From a checkpoint of a small contrastive audio-text model: text encoder width 128, 26041 training examples.
Rows from block 5 of the audio encoder of a small contrastive audio-text model, named by matrix and row number. Rows with one number within an expert belong to one neuron, the router's apart. Each number is 128 + 24 x the weight over its row's rms, rounded and kept within 0 to 255. All counts start at 0. Numbers have three digits each.
Before each expert's rows are labels from the 100 clips, of 14848, where the router gives the expert most weight on average: "strongest on" is what is common among them. Only what is clearly more common there than usual is listed. The data: Morse code for random letters and digits, with fading, noise and interfering tones.
# router: slot weights (encoder.blocks.5.mlp.router.weight, 32x160), inputs 0-159
# up: expert up (encoder.blocks.5.mlp.up, 32x80x160), inputs 0-159
# down: expert down (encoder.blocks.5.mlp.down, 32x160x80, transposed), outputs 0-159

# expert 30
strongest on: speed: slow; the character "1"; first character: 1
router.30:104109145139119137098151104115088137146175136076118121137126101154132073155114117106141147107073123147122149074135128147127112140170120137110119166092108155125093132136077159136098115119112107114105098182147138083157099109153153104145137100091103153106109124105133133093121120147084135114102086081145108104121139118136137122144130131122093150150157142109149121112129154180096142151084109105124138100129144145111086120117117120086099100147081110148127125117154097119096109124157111
up.0:095129105115136162097128123126124126123120147114163103146148138156165103155125106128083078100090092157153129117177164104172150152116128144172160149149133102143147134147124136150144150149142152126099108143101115175128138132137117130127106133139130150139154152130101101119120153171125099134111128100136156172155130124162164138106049084128098063088066105111071100100126102150126099111120102142157135134141117116130144140124119143122098135157120120150132120105105114108109139155116130
down.0:132163115134142133171131121167110144114160114101079106127113088144138112153158129115209166151148147154155158132116110155108133086142113125096112142129106189138083099097139132110101106115114102164128139126156138128151145112115165180106125107122126091125104103132124131107137141151143141102166119152154098103098130100088117103147159132175119202144159156145163163157147147136132134148116109137094120109095122116173119136146175125112142118141118134126147125118135112124128139089112118
up.1:152097185121139135180118133138109154155146151121117139160144129096094125130154136103129094139135127094083129100123108114120185154123115140163061146158179122110131112135157122145117134080135139098103138146105172146136143139094149117130141118170161109111113139118089085102154133113131091143169153106162133163144149143171174129177089151123154174125103142121090087099102149127132089133161129114114123142125130129120132110119099120116144116127158137139104134139129070149119147115134137
down.1:098134095168114083123136103100096114101120117117098145137149154126126090132113126158129121107098138152158178125154172109164115131146186128124170089162107148134115128163119140131170116189154130126103168098104113133116124145145124122103140118150152167162156108149154159141125166157134157162103122134156153108141150123078147113094168066146108105161148099107140079157114135134119133172125106133142131119128106138140132152122147115139086133087136142135148158127158156130146103112136118

# expert 1
strongest on: speed: medium; the character "x"; the character "k"; the character "q"
router.1:132093123094124137136110144088121131164110110142132150152103133115124083096089136124113131124154139113092132102119146095088148144142143111128110157155111116127113147104111106108131122115101094125104116162123162088175092114150142124135106118125111115103142091096142123084117132164093127105144095147082095093099137129091119136160123107090141148164152175145137146116082171140096105151087119092127090130116142102076131100142159137121114100117111122082080122095174100137107112127147099
up.0:125088114135133130141096100146144115122153151158141136139136118153142177126146092109127139162144139117136127150079141139142099091097124116105094122082160122111089133117126162090154103101102165164167159130103148120142160088126111158159136113113130112144134138104130146153173098113130068137085137108123117155120125127139134133145087154145173085117107117098106144115135130146115081142122117142105119114101131145143126108130134087096096145118048130097111109077088102108153107110099136
down.0:116138100124146136102112149146141101158161147131141118107152143138094114117137126086132121105105173135158121144121136076162110101130128125118154100129064141100134145104167136111132097159160137105197149125095105117121136164091093132113161171117152107135136128127146141143133125105102172135160121115098127086105124146121137115123173113129153147167203138150148163136110135140107159102142118153140143112147150106134121110100163143112120167140156099154107107103141140168065153108133108
up.1:160083153143120119147137078117121161149185129097142159130102102120142116149147103132159127148108134129108149096144113118146113141124099122112124142124164102110124158158064181157130113118140119158133150130179118125148138099156144162148120157101142113163163120132142115091115120126161145078141129136168117136110159113135146140122151176119122164152200136096184164166171157157125157133127079131134116109123165157097099117111151132122134155107132127127137117145124159144105114145146119
down.1:101165131079137146133149194107132172119106140109138089109110131144118138152121140135133141123128102121146125114086113088124139131127125154169117132121131142159138123136146143151156135104109144142133117081119120149158096170125110112104140145172140155105114141132135097091116160147080080136083108109069149091099112086106106148108104107101141105125129113146132109130101073148167079109125148150131133164155151102143135113149132122099112137175170118117110156109085145096099116142091129

# expert 28
strongest on: speed: fast; the character "a"; the character "r"; the character "p"
router.28:144117118099121115136125130107136141148123132131119137168091099134120079118103118128107096111165126121123144106181161095106159149167138112138124150175126142135134152130109106130116115137150092129088123146149111111175126116138156128107122118110131123119153083093128141102118152168112146107181100182117112097117147094103152114160117106115133118134159152126117135140097174142086110178083095113141105119136108116112126094160176142107111118104122116073082132090150125145074134128166083
up.0:122093150122071123127163149129127109091109143109134150076152102136163146099097121127078129135113162109115118166107128110151092109077129100109145126127125106158154154126140132097127120075126159127167127107171191149144114166150145115136144123160087130132137122105136090111121133128156101097100139104162074132097082124126156155119125134126165106142154136112132112110146113080116161115081109141108111133123133117081149135150081129120084113117121094140172146156125144117127143138134119
down.0:134138111085102078150119123132137131187099138116130156152147100126112125168094130131136093119113134125126131111134126101152125110161120141126131112143116112126111096103118130154104117120111085136146153149117125140139123105100147160092110096114167105115104130135150108137167166152107180152144147115151118137078109144179082047142147152106099104103148135099100155132111141137173136105116121155125121123092126118128115113185118117113162143158145134062162132170088162119121154123116117
up.1:088114128132145104161075110114159126142106104138144186112133124109088124117103121107128176127152089159118158119110114127121139129124192144095139115118126126146133077108168096124107112140123119099131131140136109082103099163113153170137121115148141140151092118136114103137114101132098171121105112087130080071094074153165113153125141114097130125070129140133129106095116105110148150115107141094091115133082127120095105116121140139171116117103121131108133130114131120144156099080139111
down.1:114168111087095127116099147111147115142118125137132137130104177158142125173129160124150134127123125120106092130134149098142121100150088107116126128125095162129113173163128142128144115159078149145164111093134151154154154126128112133095169149120129124147152158145116110125124119137131085076109157160095137161121121138111126148125170160141159133128140106099135170120121117112142154189127096110184114094142146105131143122092112121099155146137057100141117087123055152137129139114104114

# expert 3
strongest on: speed: slow; the character "3"; the character "4"
router.3:077116121092102110128126156123140118175099138142138116140143114120102171141123156099092104133129146065120109150133128099102137145159162123136141145165134124129145132100141107102099120163143110135081128108132161097162091121110121133144110103109121120106128132072098104091127118136140112096124119137152102121107100153148164132201100126116154098124098148130112094104113149103080106144138117096133096150148106078109137078147130101115104110095128113096090091103178108134145121141137098
up.0:105108118153135150124149142150112148141112077134143094112112093115112102096118167151201144139153145125099122097096101118124125144107121175121098158143136125092109147140142161105100131081156149130129117142084154107146118175091174102103141109143100136111106163145117092150129142148125119092173128114122127138094094071094085111111105166130159139151152143136128137112108119135121122143111151137145113162142136123144131124133089081122103113120150090152114130170130140073148098090121128
down.0:129137120129120131123116144145122087132108169113135120154116108121118149168134121112056108094088133152151130137156129145151142160150131111126101148133165136150125133114144098165092118147112151139113110111178152123117126072132092095135118170107109125130130109100136194114097138124146142146100111100165190130106101126163161135137127120131147094093091146161151117160152153116098146154137117162122091124134081125102122102151159135133151176096125162075094102104127142119161139129138103
up.1:099171160076117139153150135148135109107104147122157138094125138135099131154153110118117117141123158167113180201112148146113122129130148121117127085102124133131124096117087107142105124139120102134136104126164137123119083146119128131151164104149119073109130140094137150122116118108178144124099123129153132100126086157146175173113114091139083098085135089129134097130153104093128120052139157137115141111144128108106125124140156152146101148151123113137172124135115138193136142125114135
down.1:124148115118127118124139116097116145123103072143149156136133116100137151098154138122111158113147102101163101076152101129105145112134132142156146135179148135121148126152154109153161125152156115146122148144068133146095107116103147107127158128138110154118139141154137144131139135197111126147164106114147165161110101158097124076126205108122121157077155120162158130112155143149144132122146120146123161169113160184102133135115158126162114099104152139096148114111108118073132123121152121

# expert 10
strongest on: the character "5"; the character "4"; the character "v"; the character "h"
router.10:149122145107098138129100113120160107151109145111158112118152149103114136145122099094133130134137125162109138149125147150102154136120096078114087145131125104105088096133123097107121110117107124105127093166137197094134103112111146102199076108123103106088094113094126136134140104090080133112103097106158101096097131179151136139143123106120121118130133178130134115106144114102096116092116112101100115072120105105090142120109094122119137096104117101118103102133118096144142104126120086
up.4:111170143104134152115120144149076099163100073146186105118173159120139121101176155152133121101121091156132150129104140137104115146134111125108141112129134143138127099124155088121126157164098099159121082106114172109185088126131123134137133121157160106135100144115161137127108123102114117125089137162059084132087097152112102133133137117119111096112154139117162109117141150119138171096186157134113140119157120124143149159155110154134119114166144137129127156103119101122116119109136121
down.4:115110136177142078149080124126132110134118099091123134127078093144094133123090099157081100144099134090134137117157107148122137161140127131094160107094120132152148160108103193089092104101116127154125110109126094154150146122123096131160125119120133149177151159143089111139144154114151114109159166116169189148143102143129179103098137164140123111104128166100112134120122148159136150176126098106104105116102096121158121142123111116118121130109122105117108139106112145137123109149144102
up.5:131116160141117116102137187128100118117108115157163118136151157127173126113136119100150150152170112152133198111119149107154108149105149109106127137127130111154094133144190114132164120106116140113117095126153181124161133184157129088134140091186163106118147130154112129128114116133123151147104140139131112066121103132116109139088135103116117161161112113134124084110123127104136159098106143144130105115125113119071161140112088166155111071151121106136151128138127095125128158104149125
down.5:116143132138143144139144117115131154127081109170151154125080114133125115134132126137111084130106156089133085110102126140144152109183123170097139142143134149100096138083124158113112130176095164110118147102169122126112128070102114166087112121092146154115120111142121123161161146126161108098139107152173142112102139125153136127145136133156110113076148122118141172131094124120138137189132108088115116112150128117150088142149176092111104103128143167125173123122108114159085109138121109

# expert 2
strongest on: speed: fast; the character "5"; the character "h"; the character "4"
router.2:160112130106104122122099120105133119160129124100148120127144167120139129159142138091138149120107130182123158148131171156094173164126113110151091158127090117081099123152110107126120118101125112125139070192140159104133101119129161107168082132122126136105079114094132119144122123112088122140103074055145095115086141144174127166142120117121115121124123160146136131099136126097095134092130116107108114078143115104121138140111113121130145097096090124134115129154114120148138109088132099
up.0:097121109117096130093122179124129129126121114149154106146129140169131098093082117141152139101154100133136149119121133084147125123107120132131134136116112104141146168158150144096167119094133155145172092144100128154132120164158112103146135097155123146153136127123109103097093100130144137105099124129153131117076072117127149121116130104093109110149140098097112115113108074099109112121047143125127076130127134106121129133085100088106091072124109136148146131122108135097115106073132102
down.0:111136143144164128124133129093157179121147135119132135095093105125136148186139139154087085184106168108153149112127139112160117142187126124122126117139176092159150083104108116140124156152094115123104146108156168096126144097128106152113114146129139109096126091171150190116122148115095099165124119140143120108124132156152142119125117100174118098090104158120172099150136140167149142168160177108128132118150116142148098119145162129137151161155148145108111143133110129147144135128125129
up.1:098152091154160123131135089115119126108154093107097087119104071154169132164108165147149118154156134145164103116144110087147121138097095113141114145136099163113104132120106140121127092138116090149137148086115082106128117138143145167092130120109159145132149139112114141150144141138127140134173120153178136120141154095125089085139168143203145121153174118146124187146104125159146110164105080120144117127148123121141094156146132110135109156121132106146135133139095138120142117132089138
down.1:191174166117115103135114142095170127127098141123136150133171103086089108135138139144136138124121098128094127092118134147111078116161126133112135086079112117108167166127094124110146148143112163105091158134113155146105115148136160079173101142158079099095143139128150125060120078136127102150110129098109167125153136149149141136123137167095164113142096148109108106135118123096130132127097157144106120090145121145102131114116113101135123121137115118104126120109134120099116167124125169

# expert 13
strongest on: speed: fast; reverberation
router.13:144134158140114130113084143147141106137134134111181104109168163122130100137152114101158121118124115164121140149138166132137144183130123087142118147093110117113127161165122104134150135092152147108159088188134184139118138123132129088180103127152131131134129147119108088153120142134129125151102124065099138142114111108137154156110118089096109106114117120135114112081152110096104140073139136133103111114108118103088149135084054146114105118157111113139134156161117136132175146122132142
up.0:067126129140139165103166126136100115117118149111114070134098121118101162123133102126143117140167174156148103185143119154120162137090091127155111156146111120091116095136152108110103102126110134116153131117109107098124100112155145135170113139117127137104082152090161128139130134119091139126125156111112116096132178146124061078136096117157162136152143165101115162128131127158152073120125157112134128127139154103180118153150128111084118150138139144157090142133125119118133125163115124
down.0:130179139112172108169122161116114144110091107134186153147142172160135117130117168141154126118096087149059160133111129121138088119166132118106121084152133155149154144154141130143128135134101141133088110121128138131138144171104128088118109143171125156130140106150134118075109134128151123139176099139117162088089064090141149156117170130108101126079122148124127110121140105103114130136105118166121133153138122153111141098126124112156111102155133133107163168093116113118108148117138123
up.1:160148138076117099117117163145163126103129141142152113135122121125130169099098136097188119154157149127143126135089106103125121119088131133108167130130104111101198094106122111140105105149128129117116126132140119124117111141126141124094130123150167107144111124158151202103136134163145155074131093136126162137134146147091150078146163170105101133132133090108097142109135123119143137092078130129121103165130107152148105157128139168151144106090137083122124104116151086122089134107138149
down.1:148136151088153124145132126177108114167162135128076091153145123135132138111149119144109122136138108114119150138113153122121166136129098147133110100128111122067109187135129171152094153097139112113148116122122162094092105148162109123118149145131106147112119164148166105098122116102107111104123110091117125143103106177131094137131134108086131158145152083110099108144151106138168160134106083168115138097148133109134138102158113149168148151081139073084126123172101134151137133148128143

# expert 20
strongest on: speed: fast; the character "r"; the character "l"; the character "f"
router.20:108122099136078162088145163125081115137110116170131105108129096132132118105083173135117139119148121110124110103113116126124123160111151161143116146134109129139109146131170121103130114116123137110138094143090181078126092146128137084176132080157071149121105154098120104136119110157111151124075114104165124097117078161105099121109105090092136107131121130172098134104146119148120111144116148094142151139151125127113135123110093093135094108109116099150121144139153117087161103090150127
up.0:133092126128147107144120135139111136137129183135130164157149125121085137195135144121116109181114094088109135132136184127145108098146100097091113144131117118139149152109128139082101128128105126120130098149164135124087083088128107139141127131140113124117119122149131149135116109156159112118083092112157145118138126188150081148185137123141106135185126146149161156139130126106124123151118147147147150093088103132095128112123083160124142120101126119086091111140135150158092151166108163
down.0:085125191084130091127155098113166095129147155140151130133100135107188119079146132157150172130124133104161128141121082157133129098116139139098137162118108096140170145093144118168088126139145106089147122145118149169140123147132091133150138183116123126129099158135145104127110136103154163114157110118136091145088115163141152109163150126105071158150081113149160143086112108155103126115111138107156128135142142132135114155121085136149119130151104130151123177116131121113122115136122126
up.1:134119098155124146116129141117123143114162151130091115105086100168123161165152137166140135131135143131145102109169117116144119134141125134130100152110074189164094138117125168131110121158128173177137120080122095152094119129140097142143152160097144131148137133137100124143124148135117118117138167146164179118151140087115090102115151158185123147157165103143149187142118101125169139173115091141131124121139107112153088141122137106111126143102138117125141123106094148097135083088115117
down.1:110141137094097167115142142116090135158121116132148115166147101095135067106088143167149123107116124129098114122107151109147083144120123169152141140120147096147145142129167124125147129100143116102139108180095163105185133140158128081171120133153122129130149151079151113061117103130126138129111113125142120132119096123146140174140085121098158125163129138119074116084138128166144115123107107124166157125148140140129131116108067127123072122137123103146125132100151105100146144114124155

# expert 8
strongest on: speed: slow; the character "0"; the character "9"
router.8:122119128111125132090128112101099096141144161068143081141162104135117154169129085056091098127089139154143145116158167136174171149135105111162098136125129108159147126124103149150129128125138135086090121165140181105134143092131089105171111142118138113130133123110139153143117143103093135135095117066172110133135156173161139120122100083116102111133123132099113095142154129160119115112158125122143159075152114144124131118116099134107131143146137135148151132115146109135118133151160126
up.0:146164165112116073159121111123127149163131149115118120087116177080124130139144159126149132105104107145084136124113143156135126115132152102130146098101106157123117113127080094161097128133135148102133118132162155135122128104090143127162112150109141119133137139102072078123112112115135154153167135076136145133106109123164152172157161103046081100084105126125103109081122151102131162104139145122093142117114117125112110098099107088121111105111110129109129107110120128150106127108112133
down.0:109121085094102133123132123101101097143090135091165106142180107121099127133161138081070118116135161122092127121162136136147151110114127136167136137131128119123156119112128097108121142136160090085105151162125135087100106108108154103126110103143088099120088121114126127134098122091130125112081117145115126132105140194153143143159149061102137117135138091156142125113127124158124105163130149051140160130138127136114120115124109127115093126166170113130136094104141090125155121140106148
up.1:144119116115101120145097096165180118111114176151128179166081145098096130141153142160104127128136131119091154152139116170101150134111143144124125151108137135130135110119100110149102118071140112132125121103140077148173114170069106164109134122128135145132145138093134122106142130095173099162124146166132133148125140111143118156147106151141144116125105156117149121148075164146130120128136118130105121143157113120124112104144143121152166172146138097077098108169082143164162137099117092
down.1:086162112115093090113168093144113151142121143129152143130099119145158138137094102136124116103082079148164112120118131144118115150166120141056146143143095139117107148109168141120099135142148155156151136115114143142096140116124103118144129091167133139136111083148129113130150119154119147125113077104141154071118088137125119096133128104115090118147149104115145120116123109093133163135111123134140106109117139116150123134144148113117086126094095092178113104071120087070140087153130091

# expert 0
strongest on: the character "e"; speed: slow
router.0:108156144133103158104153121120100101154156136082140140129124107151146075175123115105123132084076120160124166082126114161117103141170133151128135145094112141103114133125078137157094145119085090109108092166137100100131086131140143098114150141107106156134104114104171153095101105144113145133120089086134111130145148148166140122137141103096096123116142127078128108107120126162128147157101114135146148153109136140119092107091142115109089114172092093160123141132119083123135114116138144
up.4:124117141103119148118128107146120122117062112131153130148154075082082143111099140117132119162139137135137090173148134133120110090145138082090133133169090131151148134106130139140147117154157145161128143110185131112106126105147128128142142122086153129132114089166129104148165150154127130133113125125127103145124134122129132104125113132176138131160103167152184145126091137081161137144106153096115098087138121167152113088165128111097138145141153152069090107085138142146138094145132102
down.4:138136131158104148134121147139132077095142092132146139150146140119128127156137157115132106098177159085147143127180135082142100107092126145143073084136133130130107147172100119166112123108173103137137094142124141126117099126119105144150134140138139141139166135094125106112088158137122087168119112094129087134120167113095129164135094128130129075146085120155122135137137140099128110116150134138098134127096127134122144087107108159123131094124078158097133117112178159132126191142104087
up.5:116130117138142135106114104115158126121132140147103162165121114141094182084153144129120128165164105110079129115095120148111122111135126090130126134084156141122119111110142080137130106151127091125157135108127142123148169137125101147137073119092124101109142130131120170124126102123126103164105158161117089122129117161100129130131111144131132163107139166167178130110069090076108097144145152129101133139081142098113132157146097150126154130117068111067101143149134164088132142137115130
down.5:107123146098103157179108098103113145144131091148114117109132126180156135120098137113172130099153201123160158169103179125047149109096116112125141126180130150136158149108138124086115133141122134115140149107156123124140157110110146164151115149100116132102104142132078123135112161143105149132133110132170140109148115098172114138133145106105153130102126087067121098110141142117134147113131098145149133137127165109126151117151115101129139134131101123114097159100153130124125131120118189

# expert 22
strongest on: reverberation; speed: fast
router.22:172126155143114102138075134131148108161144142112159128108111170099111137142153118113167125113126119174107141155151182174104157187137123085154129127132122120094143128142123072136136137116147151131128078190121191124122142129110151095192122154151126109116132103097110145149148142115120156154137131106108134137124123126152153147122135111110120115106110139162131114091157129101122146075155160157114114133121104105107160121092094127145163133122125143130137150142126144151192152126162111
up.0:098114123126123138097123147100079069112114080109156068138128091143144135117104132120160131126179122128186167119166143127163154163105095162144121170126132115100166135148178140116141158155163147107156092144084161111109128141135153105160133110117132145148102131141125129127119145145105151113135120103108122109103105117092081111109124101113135168152118127178148136096165114142159128141096154122142136135121130139142152147103112147137121146175147146157150134139106132074144115101163138
down.0:132145163166136100138113162095140153112090122164173155105131156127146119149130142173093120159093151077108157119114155133114109129149123129112123119137114089134096131103102141114127111114102126109098135057171147140128147158144106118120121169129154120071139134142142120124109087154130106147144073176145143139143147148154140154088148150165108102077126151137116125163112117084123160176112117124103125146144109104098095097142148119120124119107143108126167134114085123099121104161106112
up.1:127138093114108156126116158123133114125171151078161143142167159106122135117127086122119114144128085149114121076130143115127107122117123148111139116165155145110085139118124150129132121168133088147103183119107125140173118129153117128147105148142083141127112133158153134111110106124144109127116102152110157132078135180119115134182110124138138163155153125157131158126096128120116114113129050090113090131121119069109155105139163124185095161134132102102144105113126164076124120144125139
down.1:135103060112128143087149121077117113088109104146129090120125115149085123150156104136098135110144108136143116117125129168125130138171158164133121114071114172129173130144139160102113103089119130128114083114140093130120113140131105098164113123109186104137185125105100133160133122096102119116099130151114126104117123118108146109133137154117152093115110159137113171112166167082083125106143122134137145149078081166126128117091109140119137122109116123091113150114175146129116112126119133

# expert 9
strongest on: speed: slow; the character "4"; the character "5"; the character "3"
router.9:132100131085091130106119117107141127160115137124151121141161151121128128156111111077101118124108125138107138145125145113108141128121110088106118157146118119137096108111130110090117090133111104119102111155146171089145099103138131097166089113116112117095106095103125134123112108111085117087113079117150083096100135190154152148163123109119115125139125144120133118108129111114071113133093100083109095079120089092105135114126116111116116079097090110123104083115126073143100095127124091
up.4:147112124161113072141097091125175134081101091122113138083155140112090081157126121123120123149170127170125147136115125155134144120109158079130118130122083143165121119132112132126119119137120084115126143128119114149108108142139089133090067058119129120155149160121092115097130110117122147131088111107139159127142143172113112145168154119144142130151148123137120150133103142111106131151124115118096073079091139142113157156098135138129073150125157089113134120123100118140121117102102162
down.4:159104115138092167152152129153102120122121166087147122072121088114102136134104147134152137109108158159102103128103132097134120155150111120128161140137131104184116105138120155128097102166113129121117173101131093125164106082126159098138115138143094137145123116105132117091162107124082153116101113107129103128111099128151161077114117108089148109133115120113127141145141096103122126102142125146132121073090083102094094164140162114128125105130119133091185094147137123132155095105170152
up.5:133061112090138139126106118122142072137111151132126102134100119146098213133068104114105127112131168118133111128115142105128141119131107141122097157126154079143159132111135144074090136133111168156114131114119086156122150112130122138085098115142130126101106108138084133098150126114137122089114074144120132125157153117131091126149112116170126129166122107116155153143128098121114100133076063126116110121116093123129144135121158117134103139121115099103115100146095117118107113099091094
down.5:133107149178151111153115130111113135112148123101128172134136138120117100126158155092138160155131144106122152149161131151160132145152134128151142092123087197123141147135180131152131142115129125105100126149143130090093106145129151105124147116153090074114131175152096120134128123153142165188153140131139086146139098075116154165126106133115119148110101155109147142112113156149168148099160142095142145102128122137143158102116124138162078127156142128168141161117172088123104149140171127

# expert 6
strongest on: speed: slow
router.6:120145120094104114107127141140108113168088141114154095143162146127142118174151137082088089080116132131135119156161170127123157158153134124159147140138097116103119145141137099126133131150147106119114121147123120105107109098131128073160095125100095156120108137083097105139102134153129108130111112078143113140119145155185138158150098078126115078117068148150082119100114092131117116136145110106129119127150095091140131136120128081101101102112070112140122146118133095120148100137097139
up.0:194151160101148127172122106136179139143186149106107113111137158132136128131139111122183149108099109110120097137110127132139102113175119112128126122102130145134114109133069191146134112128122147145130127153185143155123155108141132200148106141148103130125146141131104139112166110137111147141183145131112140133120114106124140130141131154111094132127134138124139162130155136103123150100125133161070137132104175147147094087150138143135156118140115148096121131091110147149066157151135101
down.0:164095137103141152130117131122084099089149147098121114146156147127106103135097122136125113085137149133144161136140164135147159100085131084133121152096132132115066140157112142102134143103123116106180120163115109143088123140151167155161123125145106133105141115152119142191162113118129144131112127120109155129158155123085138093119159074098127101093151091132154118141140129094133108095119155093155170124077106171090125159097150106156108135113116123139153093151134122164135102125128133
up.1:113109179115122119161110155131165146096166103127145148153113137081145093108159122111155135119132139148148176166109130151105140140148200126138117167145174141122159111140139097136154144114156081119115108133130184121150151152131150106135177102171155112138138102106137118125118150136120156158191136145146108124105101118133138146132102128122127159108105143148133088096119137140110133085163169142112148135150121126107156143095135166142163114118164141130120156146116147144146164112179089
down.1:148133110127127116141146122172126123118110135140094141111155135165160138145155106087089120129108172086142103110127143149129124100103104170128118112069156116126129170131140170124156129152113159149154146089120128161129105074139141142139105120144111124138159146163103108165136147138115088110076144127142160178172155106135145102132118157161137129078121124105132128151120138090149117143126115123124099119124178131160135173159168142119108114159106151146146116153138138083083145150074141

# expert 7
strongest on: the character "0"; first character: 0; speed: slow; the character "1"
router.7:121096115103097131115126137109125131131135111129130106128140143122137118167094117108118133151133129128118134124107140116111107129112124106096096158144121119128086125102118123071109098116111095134105114136138152092155100129141145105131092094100104129089101089096131119132119116148089141082116069119125088077098128170122122136164142107123111127152154166118148138120101120099054115146067095079097099093120103101106106119121148102108095078113112118118117093130147085130119068118107103
up.0:128137133087104138155132135190147109129113171142122115108133157132115143113133143116136112156127164170100113160103109163106128117081094085124135081109112182097106115114094102115095140120125121120153118148141094128114108158105122104130140099126087084129178122101068128142129116049149142136128172144094109123131080173109145134150115090081099112113149093130147145160119135128125115073111117148105131127140124106105120162131096145126136157124107111143119114121118133142103132100108119
down.0:137122175130190091141127163096140159134157080146123108129115121145085141091134148104115085160133107123107088099115108129111164115126158164144140118156103183132103081136130141142154135137146102110160138128129183104105160099148161131105122123184100092125134123098103165140153118124127102117110120125130123124128159154094139116127128118067136127134156137161112137107126133112114129146132129112108126078133129096167111147144120068123148124119117181137121098141130093137139108178154158
up.1:166109126128168081125137144137159084179149144123123159163119131123133117141137111114127133167163123131113128099075142129108102084094134137145133090140120144144102136145103121130122115094104147115156116134104123128141160148136136152125106122136127110082139094120140125052138069101092111131143134145148134106110169168191114164132137095147146133100143141136088097112090119138113103120093114105108141085109103123116144114111108099109111113142137119097137128116162162152106130088123196
down.1:104162104132097136109114078135177136113135137151161097139097086090109111118113106166176078121125137111157137110105111113076148131137099112096117138116124128124141130136122113148085102112122085112105131118125125145164113131128133157131149135111097139130105137141150092142149140101143128183121153128145108077117120122119071134174165153149134135102129107150168130097094154131129137140152150088127168157059125121119140123106123122104097120096113076173150109150126128141084155137109110

# expert 27
strongest on: speed: slow; the character "2"; the character "4"; the character "3"
router.27:139100126088085118118113115093113127151132141135147116118148124108126116153111115097138148157135113142104133128119131130104129121121115096098092147138123121140087107126124117073106082121101125109126104143141185076155087117139138102189095113098107139103095114104138136131106095123070136079106095113146075089082127166152131148144127129117125133155152177136129114128127120123090119138088100102092111079107117117090120112126115106118100104097102105105098093111132109142123080114112097
up.0:105114138138165143143091113177150086107125104154138160127120146140129119107155125091103120102136129117149146144087127141100133138121129114120121131121138093172104121111103085165095130102148068141140126167133089130105149123104131113129115113124110126122144165143148093121139086099140135114073108120192143097113098110151163141154107134126167131123171133110122152133162105089103115100100140129119114124057132138106099165129097135100157076122102148118117136141124079087092144157125143
down.0:149124070119148134108093125145145128085133122149158150152108108162082105122151116116119121077123125124122146120154099111145125086106122076117140153186073150165141165101072151124140112139126134104102172083136127135181153151149120130129192117129121125087109139145131161082091158138098104158113148116126117137131103126088126125112101130138117119105141112130113176157126163153154161147128165106118128106119143121123112110097131118180104133118134124148128118087141094124126130161138122
up.1:138133117131172116106128105162142113106157172138107149148127098115092102104162129108135161173081115124142141159141122135099122100112115149134134131113119106131140165148105146131139149119104104159166105064134123134163088166155090139145110124121101142088073175135103120166099068096168132086122138131080123112126098120135145155107132113115130142156135108117132105150140144163135086112129084130101120098130138116102175148137110143113168152119089118167094100144138126116105134118158123
down.1:089135134090166135128102123103126105118163117143121174157117077154140138163114115155107126114147127157123131116126125116123136174090094157102111108149113113145128102132133127124117142161145129086152147144118133174123135141111157116089119129085150131162159104161139126138140154139146193084104183122078191148153119125109136115126170118098164125152124120166097112084138167134107140118131146122141090155142125124108133114145129159108119125123130153088155124135097131100143144111066086

# expert 25
strongest on: speed: fast; the character "5"; the character "6"; the character "h"
router.25:174140153117113123140068121147139103179118149122169125126149141090120116121144144107137118104140142145116128150135159149072164169144108102134114156116109124088132126160132086122128151108152135118141076160124149111135122127100156097203107105143107156145104143088101123129123140110098126140118119089170129121118132153192135150129100114118140121111085156170128140095144110118123131091135122157097109112136101122126149136078098115129154106109109093104083136158110149128162145088113095
up.0:106133127069121118126133164136136106127108119153170169098153133127167134135130124131124147123136135148113141156095109115150097104085113115103107100113155123134101136078084136141102154119095090141133084135183151120130088083106136156101120115102126081123129092120128150151131092098130131116134095143119153092131065126112113158125168131140078146121154133128170172157160112089096137149121110087085161124119129119131155098097136129131112146105097138143105109137169108132093137141113152
down.0:141105172148090158132093142142124150152146113121121076140158123159143104178119144141150130134157102096106133128139089167165127110130143113128111154119140117098148167141166159085136122150147116131143108099099155104100118086110173132124118127140128116107111163112162119106152140126127130128110127165133112140133142138112158153102131086093151196167100114106105163130132145145124130143143134074111090125143137141091096138136119059111129079111152114146096093151119112109117092143084110
up.1:104106082125053171103136176137107072153111110182148082150131088113122148098095158145136145120144126088154128145126111148118135158128142156126138150128124111101145159136168106098110120134101159156139113114101128110135115133126147098151083128124082116140078158099134109146137140139109119132127110139123121097108074147116078104128095124130148117133131161160115161115123087122154109132104105133171142151127153109136132124109095100122129141142108098099109144132150139069145110098148161
down.1:158144132151175084143111156102112148102119112113134143063096145092172119152164113116094119145148160128125127108090154150145131131138133133087145132122158124174101117149124125148108076092133135157143131087153153124136116127116092124118138167120139147080152104132141124164090124109157120143084160136147147154105115096162128157087159124158121131082116151111130130145133108098125171145119139167095087137133090134110133101111110127132126137098163154124148138133128167130149111142093063